A small masked image model, trained from scratch.
Model: encoder arch vit, encoder norm rmsnorm, encoder activation swiglu, encoder patch size [6, 6], encoder layers 6, encoder width 128, decoder width 128.
Training: adamw at rate 0.0015, batches of 512.
Data: trained on made-up road signs on poles, 122500 training examples, 51.4 epochs.
Rows from block 2 of the encoder of a small masked image model, named by matrix and row number. Rows with one number belong to one neuron. Each number is 500 + 25 x the weight over its row's rms, rounded and kept within 0 to 999. All counts start at 0. Numbers have three digits each.
After each neuron's rows are labels from the 100 images, of 14848, where the neuron reaches its largest size: "peak on" is the class under the peak. Only what is clearly more common there than usual is listed. The data: made-up road signs on poles. In brackets: how many of the 100.
# gate: MLP gate (encoder.blocks.2.mlp.gate.weight, 336x128), inputs 86-127
# fc1: MLP up (encoder.blocks.2.mlp.fc1.weight, 336x128), inputs 86-127
# fc2: MLP down (encoder.blocks.2.mlp.fc2.weight, 128x336, transposed), outputs 86-127

gate.294:532513518479529469501465494477504513486503461539449508510548459518529493517484504495530515515513524529498460490544479485516529
fc1.294:504471518501491526470457461526415489516509491492472514494479464469483505462548497507504519491500543524532535473513525539447469
fc2.294:479533486442505502497557529471508519502500454544532513480520529517480484561486478478444495508489482537512508546500495539476524
peak on: rim (35)

gate.313:448526534491492479506488498500539506509512470490502468448486494560532497507514494476470554470499449494504517487524477456481493
fc1.313:450488507519452483511498509502481453482512511495477495510486522470461521541516456497527515577508530457499495473531493521492509
fc2.313:523505518484476527528569544480474482502479499547561510506469486478478472472495510460502516474532493534477494560509513489550500
peak on: rim (29)

gate.254:496528489511481466464527515514481506506459489499505527500506507559542546508519524474484511487548525485475500528501508491488504
fc1.254:529489499470474494495499510463477427475515477504475498509555453512494494475482463501495476501504491485526487480502511489484461
fc2.254:527477481469485544497511491505480485514458552460505509492476490480516499515508540526488505495514492541490483481492487523482499
peak on: rim (46)

gate.62:564495529486509514537516495518481523532510487474527511509482501525535494507511507537504512462488467537484471507501495503499503
fc1.62:515544469481481473494518486511466474503490496458529505503517494505496477503491522533493477500454494505492492463482488504518489
fc2.62:481482517504480484533493496504514462463494496529485481509511532506530493480503516461527499523527475507506456498488539497451513
peak on: rim (52)

gate.177:471508462506520522493515519519537467493503488512487479536480529486469554476529482495510495479515541511476497478464490502472531
fc1.177:507465501491506553507507526514546503512521457540498441465534429516466512451518489484520487470506480489493496520530486485523507
fc2.177:511504500498479482486508480502500496542547472506552507504499537500498522521512476521542587468479506532475524512468499505532497
peak on: rim (31)

gate.63:522498489499515529473523501514470537499555519515535508529522507472541506529500536470456496477505460525530537519500524479486483
fc1.63:484480536466484512499476546545541496519504491522503537532507506546486511480478474492528527516532497502460512508510490501487526
fc2.63:537525479474452502505522466470516506501492524553510490511512504457497473510491476523511477512503498509546508522499493475522460
peak on: face (87)

gate.10:512522485519507508460501515511471477507509492576476473539462504452522511459531537465494520498491491510489515546539505508490508
fc1.10:503504534513481477478518516540489476498511483486513493466479523508519567517509498460501520504494499471515515517496522484513524
fc2.10:535499534490502519495506500492484515510501507527511451510475509530517501480486551542540529479518485536514502493476499513497520
peak on: face (50)

gate.46:527488485497504531503552512494500489483506459532525500546542491463512493513492494520494540504495454492542468502508497562523510
fc1.46:516466467513477522527465505520507490508486491482463479481491500510434562478511441507508481481535504500489501506543471498499522
fc2.46:519511507463500510473532544487496518530513494494519482505528529485528465515502501512524489556494519527514508488496526534542467
peak on: rim (42)

gate.69:498553496527516512520475524520469471505495492514504526517476506504507570496514537502504493539505482504499504490509526482508475
fc1.69:527531523500488474500533468489469506539499497493505459493504529476482460517467489493499520495475465504520511525462502518496487
fc2.69:454531510490491524519464502499485486501492479486520486539479491537491513481501520466499510452511445515470499502531556494536461
peak on: rim (32)

gate.195:506537524480485468511446521487517517498517517517456526539497480474439488491435522510479510514540514495489499493485508466478523
fc1.195:510502483502484501484508546492517463471506500532485466452507442499494513480506491517543479530512521529480510510523447500514492
fc2.195:522537540510476541506486457497504505460531519494484507512484533474518474512548588524483550472464498452484516499500510504515478
peak on: rim (44)

gate.246:521528513525484493490530455508497490496499493507513514508493470516484515473463504481447484506487537488514532512507504531473504
fc1.246:475501481517468487523486473493524468482489500494545468493489504476503479502493472472478493516493529456510487472485502485544485
fc2.246:520467499551536520488551477487514496472474483548516534494491486467523535488470520416479479484479497486488479481494522475516495
peak on: rim (29)

gate.292:502536493508520428510485524495542495488486480556508481502503496494500512496484472484482525561483518518465498528509516557509520
fc1.292:536523496464468513559498473539476498491491468494507467511538507494528547505485540472482469512523474497522505519502560510498495
fc2.292:485506461453528461459526551510491512522482527493466477498496513523537499546457485479516489462506524477493471498513520498528555
peak on: face (60); rim (37)

gate.311:480551491487497472508474541436525530515475477514482522476463488480493519506505476504477554480512483503525466507485458451526510
fc1.311:492535542526550529520513527482444453515506522537520534496522497498520473509511492513495515496473468495509506496472549488467523
fc2.311:484519497468496498514464524502515495574486495523488516465488478471507496538528494518526495507479495521529499499519481459528483
peak on: rim (52)

gate.78:493506503492476485477512511475481506441486510513483526449518523496560513522479468486500503507541498459464487519536486538562459
fc1.78:506528490520526487466485499501481534491483482510469518507553528532495508480511518492477474517526512496491506524499494504517465
fc2.78:467501499486493526518531485504515495501506515488517515511464476500517495467496530466487530490516505483561520486487570526485543
peak on: rim (31)

gate.284:542535511489473471527497512513506495480520526502507531502465493487486448530529535508504491489505486498503527522484486500436516
fc1.284:507460521540472522497537538517559508517489471485538507517544481512504482486495519507470501489491472483510511528499482499522469
fc2.284:512494544435511555488516509483487514475517533493487511477457500486447464472508512510502516537489526524467507485491461511503503
peak on: rim (31)

gate.199:488488487486494556516496497503511518478518496516494488492489510522470520469536506468498487473492524526501532507537496477502556
fc1.199:451481518511478482498467502493539476496455525520485508555478491509488498485537483559544474525498537513495476491498512536505510
fc2.199:502475502513483504472513508530519496483546444547494468483501503494507478520512508452481517502513466489526529530509501461517536
peak on: rim (63)

gate.271:515459514493497492484498504484477494471485499519450516542515473500491460481483486475483549576500495482477496508501502514470507
fc1.271:526446506492490503515510500494489518476502517496483526528482490504509470481499518491491530534496498477454521507511502507458533
fc2.271:508496515512499475501496469551518492527506464543537480483514488496468510503508495549476444463520493491542477517491475490528503
peak on: rim (47)

gate.221:509475475496528539507505539505559490510503479503510519511490511482531473519453465502515470531527551519491490512480498532551526
fc1.221:453553525501471488523513551514517484489471495516491472528465476503528490498457520472499508539508505545510485533457517501493548
fc2.221:504501536530517505500523514485500484489474531504467513496525480505513572532556476510468493518493460522486498508506471518477483
peak on: rim (26)

gate.332:514547493499521523540529504477508521533475504479479519502504520502509529467505500520487518477501468508526521497506482503528526
fc1.332:553513502501513494516528481485524506509513478506504498508491504519507491498517468480513494510515491491488505543483490533480535
fc2.332:517483481491471535483500518505489527495520475519501484540494480525486484502483496541443514467522507491519470523533558514517502
peak on: rim (72)

gate.48:544501514514510509468497522504470490464494498524465451502562490519538462553511485498501514531493485480524493501483505589501510
fc1.48:455512510518488486518440501495501532502526509525490508515513481523487502470495483514500516491480474520506511519466547470510517
fc2.48:476462492474488510497461486541506468444530533572547535479470488487486495446461443449494496480518493496506495519519506519514535
peak on: rim (35); symbol (34)

gate.245:533482458517504552518478494504513502483487488459484477537477501479480512469523459549528498522501534460491480492499466493491514
fc1.245:452509496498495520483466503550563469498440457503495480481490495516488542521527471490504508507523493487499477551555487538521479
fc2.245:529506512523489502533501511547512499508511486514552501516516499512515551464498531542482511473462519509506568490479542485490476
peak on: rim (60)

gate.45:508520522504475496543475479551489503493518476485470504502510502481527545481496538488507472461517507492530513483460529488536486
fc1.45:543497497469500547542496502501449484507480499516497477478499517506502493488520490490506497495535480496505478455516502453507483
fc2.45:442519469507495478482473499471498500484503515493528518487534500508496507508506448522517496523512468489503496530531510512490507
peak on: rim (55)

gate.223:492503485480472510445494506486488501477505518517466474473449464510485560481485484487513498471509486505459516526557508436469544
fc1.223:514485499517517455530506560492501527499507490523484473492481504436500489478478505482506488493528512491498542476496488481462501
fc2.223:507529464467511570475493473506512518507497501530568507516556508570507520514505565493453502490462485499513513502484502489488510
peak on: rim (54)

gate.185:501524491506534541534550497529537474506514459523519483490508494542496496485498517488456440482468461485499546487484505524509481
fc1.185:476497516513510536483523501503552543529507507518499481481531476502454523483501489526501516464467528476510502476458487542529484
fc2.185:523480511499522508523524532486482521550553499511489501498476495514490488499533545503480467487500517478509512538496493471471490
peak on: rim (44)

gate.265:487496519509512500520523519544554510548493499493501528491511476522547522507536491499508491476488468503529473506478511491539493
fc1.265:511485467518513492523504475490530476481489508531527474511516504495536488537452521485484478529479506462489491496501499531543481
fc2.265:482492483493531441497493472553516492483501544495462510492453515517510544440540497464512507520525536496484542476482475494442511
peak on: rim (30)

gate.233:499498506490517504484482555478491533524520468504511490484536491501509547550462468494524522483505491490450530521538461506485469
fc1.233:509457508485498519469510513516506515515512489474500454507505472505488464498436508526522505482491553492524490476500474505554524
fc2.233:528528489513504498547527511479499517516466526491504515470530448512499511526506497512479502485485512475466487507495477501465543
peak on: rim (48)

gate.68:482473474484494539526485479522501514503527521510517479512486472497407498467503532515496513481474474455500499470497480544500521
fc1.68:544503466508509509488529504525476519551470520472486520445474529534457491547491489479493514542480502531455490520460526488491470
fc2.68:493486494494431522532499526508510472503527544530510527457527472500483515503489477524547447504517509491474525472477461484446451
peak on: face (95)

gate.179:536502496463511513489455516496528528501477515528434513530520500469504518527468515498486476490462496519489490517503511503491492
fc1.179:535502521491481525491532506485499506480512493551506501474492462475489472511478510491491527464493487513488482525450459520521540
fc2.179:509505458509482540507504510509496496491484503452459489484510483485497465519504501501492459475517492514541511506529465530509495
peak on: rim (48)

gate.16:530486464523553529513510524509481514480483526498491520463500485519577483476524478497538494513466514470473529500562496490473495
fc1.16:533497431541506482496493545503527506490495505508514464449539460472520518499489531497513475523468533510502515494515482541519473
fc2.16:506520515453512498508489452538526490500501454506562494520532505503483505443500482509489500488515442492496492505507494481478495
peak on: rim (46)

gate.219:521529511504509535498465473478538515517522509505514484520538490503574481489488466508504502510482530505502472476485502515514519
fc1.219:484499472484514443485510527512511482541487490516468506482515511511499485518538526514504509499522472497513473502519496514489539
fc2.219:514530521533479491505448493488511505489510530511538536508473476520461501467444451472500524465515482467504519498503501445489487
peak on: rim (31)

gate.236:594448475514531500525485461470554518536510492471491504514507475531544507492494512493510491481541486494502537504501432502513486
fc1.236:532479470509500538476531455501453464527518478492545469521497484527502502479480475473496454490471524512448489511518451492509471
fc2.236:512513440509498517526476530522467525495463496510468529519470468499501482535504547481464536493512479490514507472510481508504483
peak on: rim (34)

gate.238:495537482493479535501483465476515503492506451528513478521529505512541568481506540485490492497539460506491501532459535507442531
fc1.238:464465490509457539490505506466520573513514487512504503534507482466478548489490499499464452492507477479532461518484510487539521
fc2.238:527469477551531488485523478550511528498476480501494501487505504491522515528509506473531524494481501480436509439485484524552493
peak on: rim (44)

gate.204:481505515503488435532506518489535485485500464527475486495538496476493509448500457513454527520476520469474503498526469514511525
fc1.204:510476493505485534479465518503519479494530496505488503524492429503536544543480504479517510482491518450501506484505496517518505
fc2.204:519466501483529493556517495504514482511492482471505475508487532513456436473527513533443487543498521501491572513498504501560508
peak on: rim (61)

gate.30:525455500506514501513509466518508508518490490505469525487473480506504519460496469484505525534469532508525531506519446460507488
fc1.30:490474468457518522523532479510501448484522510482504534498490484468514471473516519488509477508446473538480468500558475514469476
fc2.30:510482499508525505506485507511523483539504555490550497530491546501526477468497502474534510500504513479539509462512500487499522
peak on: face (91)

gate.40:539517458533524520494496478540459461494512514494545510468486520502515510522511465523486504523505502485494532495502486510534482
fc1.40:499537507512493462499475497530509548479503518517536531500547506500535542502510490540477504485505519495450508506495485496487515
fc2.40:531529525479474483489502510508487481484499513476476513472495481520473478561488522513495489468513555495544507498521512532498493
peak on: rim (44)

gate.209:492506466494473547498544505522473499529505494481491504514531473453489482559486506482478504498520461537503493484523499561505515
fc1.209:476516500463512519470512503499487482473499494488495494468534520544536497472530485521495479535479510483479474515449548548511526
fc2.209:489503498516475509517497506487482493513516470563459457540499529476492538486499502517539454470506501488486479491502535438440487
peak on: face (71); symbol (26)

gate.260:521510531506494476498470569523561510473454437452479521517517518491504502460500492497516522497534491447478472482500491497519502
fc1.260:486476502526463508441509494525516482506494528515504526467516517463451544460504485497456527488520517516528502511511457456492523
fc2.260:561501527451503449494508516481491517499478495483497487530461523493447469501553486516513529482526515456511501464510486515535472
peak on: rim (62)

gate.268:503532464492505482507484523523515525471497508532493502501498503517523505470463535509491496474456508493503485520471507488451448
fc1.268:485493495511435530554492511507507511486521509518471496485475452471531514459481515497477475477511478500523475477516460483461490
fc2.268:509475500524490490542525477530516495505532501518509495471530509512498462494542517552495457496478516488510485507491507480496489
peak on: rim (31)